{"encoder_depths": [3, 6, 6], "residual_init": "scaled_by_depth", "learning_rate": 0.0023, "batch_size": 256}
Rows from block 4 of the image encoder of a small image captioner, named by matrix and row number. Rows with one number belong to one channel. Each number is 50 + 10 x the weight over its row's rms, rounded and kept within 0 to 99. All counts start at 0.
Before each channel's rows are labels from the 100 images, of 14848, where the channel reaches its highest value: "strongest on" is what is common among them. Only what is clearly more common there than usual is listed. The data: rendered rooms with furniture. In brackets: how many of the 100, against the usual share in percent.
# r30: branch 2 reduce pointwise conv (encoder.blocks.4.r3.0.weight, 36x144x1x1), inputs 0-143
# b30: branch 2 3x3 conv (encoder.blocks.4.b3.0.weight, 54x36x3x3, transposed, each kernel summed), outputs 0-53

strongest on: chair (37 vs 15.3); flower (35 vs 15.3)
r30.13:47 39 57 63 43 47 50 57 59 55 62 55 56 43 55 61 40 63 49 64 48 42 36 51 63 66 72 60 74 39 65 44 49 57 41 55 21 52 61 41 40 61 56 54 58 52 60 70 51 53 49 64 51 42 47 44 48 51 64 44 44 57 47 56 42 38 50 47 52 54 46 38 54 44 59 54 51 40 35 45 31 63 72 38 42 49 51 38 37 46 51 45 39 52 57 50 65 46 59 44 55 54 34 50 76 43 61 59 60 30 50 44 43 57 56 47 45 58 56 37 51 39 72 51 44 53 51 44 29 52 66 44 20 51 55 51 49 61 53 56 43 44 36 56
b30.13:28 45 46 52 36 63 72 57 48 60 43 38 63 48 47 38 56 56 65 49 62 60 48 45 59 45 54 51 57 47 33 52 61 54 44 50 47 62 49 41 44 38 50 66 25 63 50 52 33 46 37 60 56 43

strongest on: robot (85 vs 15.3); largest object: robot (61 vs 7.8)
r30.34:64 60 39 45 56 44 51 42 47 61 53 32 43 46 49 58 71 54 48 48 56 56 50 63 55 63 40 58 56 40 52 52 39 47 59 58 46 47 41 41 44 47 48 45 46 32 37 37 39 48 68 46 42 49 45 38 42 54 51 75 54 48 50 54 42 38 35 65 36 57 48 55 47 59 35 49 46 55 46 48 61 38 38 58 56 24 53 92 68 52 35 46 50 38 38 57 48 37 47 59 58 52 56 40 56 60 53 35 40 65 39 50 54 59 61 84 53 47 51 56 49 45 48 54 54 52 41 54 46 55 48 47 50 49 52 58 46 50 45 56 28 57 73 42
b30.34:56 63 42 57 53 52 28 36 39 43 51 50 38 54 58 43 63 48 42 52 56 44 46 38 34 60 53 44 51 65 46 30 48 45 56 44 36 71 39 45 24 47 49 57 42 48 46 52 34 56 63 48 36 44

strongest on: dog (49 vs 15); count: four (41 vs 18.4)
r30.28:53 46 50 36 57 41 46 54 46 55 51 29 51 51 51 51 43 45 54 33 66 41 40 39 43 59 58 39 56 32 53 35 55 44 60 41 58 43 37 46 40 47 32 64 52 32 51 55 60 71 52 54 43 44 57 59 55 51 58 53 58 45 51 46 56 37 35 60 37 61 59 63 52 52 53 40 48 49 29 66 48 51 63 53 43 42 45 59 33 51 65 48 21 46 64 59 66 52 32 51 67 72 44 54 66 53 58 31 42 46 51 38 38 66 44 52 62 59 47 41 58 43 61 69 49 44 52 55 31 47 49 50 64 55 41 57 37 49 50 53 61 42 62 63
b30.28:48 37 50 32 56 48 57 50 51 51 52 50 48 42 62 50 32 46 49 42 56 36 49 44 47 60 36 65 81 47 29 59 53 58 32 62 38 51 49 48 39 48 49 66 50 50 56 41 45 36 30 46 55 58

strongest on: robot (63 vs 15.3); largest object: robot (51 vs 7.8)
r30.33:40 49 49 67 40 49 59 48 29 45 53 54 47 57 56 50 42 46 45 78 42 66 53 64 62 48 66 57 46 69 47 38 40 38 50 49 44 53 57 47 52 31 60 53 49 35 35 55 49 42 27 49 57 36 42 56 53 40 37 44 53 55 57 34 45 41 34 43 33 67 56 43 33 57 62 47 38 36 37 45 43 66 47 38 51 51 37 71 43 58 41 57 38 50 47 30 35 52 41 49 58 58 55 54 47 49 50 40 51 53 43 45 45 31 44 43 52 61 74 59 52 42 57 48 52 62 36 54 36 54 48 45 55 35 65 47 43 62 38 40 40 55 64 59
b30.33:42 47 48 57 60 77 40 36 51 57 29 39 47 55 51 39 58 50 45 49 56 56 60 52 56 57 75 52 39 49 50 43 51 48 57 50 43 78 59 48 59 55 55 58 44 36 56 35 52 29 50 41 43 56

strongest on: robot (62 vs 15.3); largest object: robot (41 vs 7.8); lamp (33 vs 15)
r30.12:48 51 52 54 59 41 64 58 49 47 62 37 46 45 35 47 61 53 41 37 40 47 57 40 39 47 45 43 54 36 41 31 41 51 45 63 51 50 53 49 53 34 70 54 36 50 31 57 37 49 54 55 27 60 53 44 73 45 77 39 63 54 48 34 46 53 37 45 45 48 48 69 55 57 54 57 69 82 40 38 52 48 47 51 51 63 55 59 55 66 34 54 54 52 36 36 55 54 53 35 52 48 60 51 33 52 53 45 44 73 48 42 67 60 44 55 59 38 66 49 42 37 57 55 44 48 48 48 61 43 48 52 50 43 46 69 46 52 50 56 70 36 55 54
b30.12:63 65 54 77 52 50 45 58 46 61 70 50 49 50 53 54 58 52 48 40 51 39 47 63 52 28 40 50 48 58 58 32 43 44 49 49 36 57 40 65 50 39 44 42 44 57 45 46 62 38 44 35 43 26

strongest on: lamp (37 vs 15); umbrella (36 vs 15.4)
r30.32:50 57 46 44 46 45 64 39 43 44 60 58 54 48 52 49 38 48 44 55 48 75 56 57 58 43 32 53 52 49 37 53 41 37 40 39 52 52 49 60 29 41 26 78 38 35 64 65 54 61 44 58 35 69 53 55 48 51 40 48 50 61 56 39 36 40 52 52 67 35 45 52 51 40 56 31 25 36 42 39 49 53 36 68 33 36 69 47 49 54 46 46 55 64 60 50 53 61 42 45 59 35 52 58 50 43 51 54 47 50 49 62 55 57 50 48 36 38 50 65 65 34 43 53 49 60 51 43 52 38 51 54 55 33 47 39 64 36 44 53 62 58 38 46
b30.32:76 53 42 51 61 43 48 46 46 50 64 39 35 48 49 46 46 64 42 41 38 39 42 56 29 52 61 35 38 54 66 65 55 53 58 47 52 50 50 37 65 59 48 43 42 24 48 48 55 43 54 47 62 38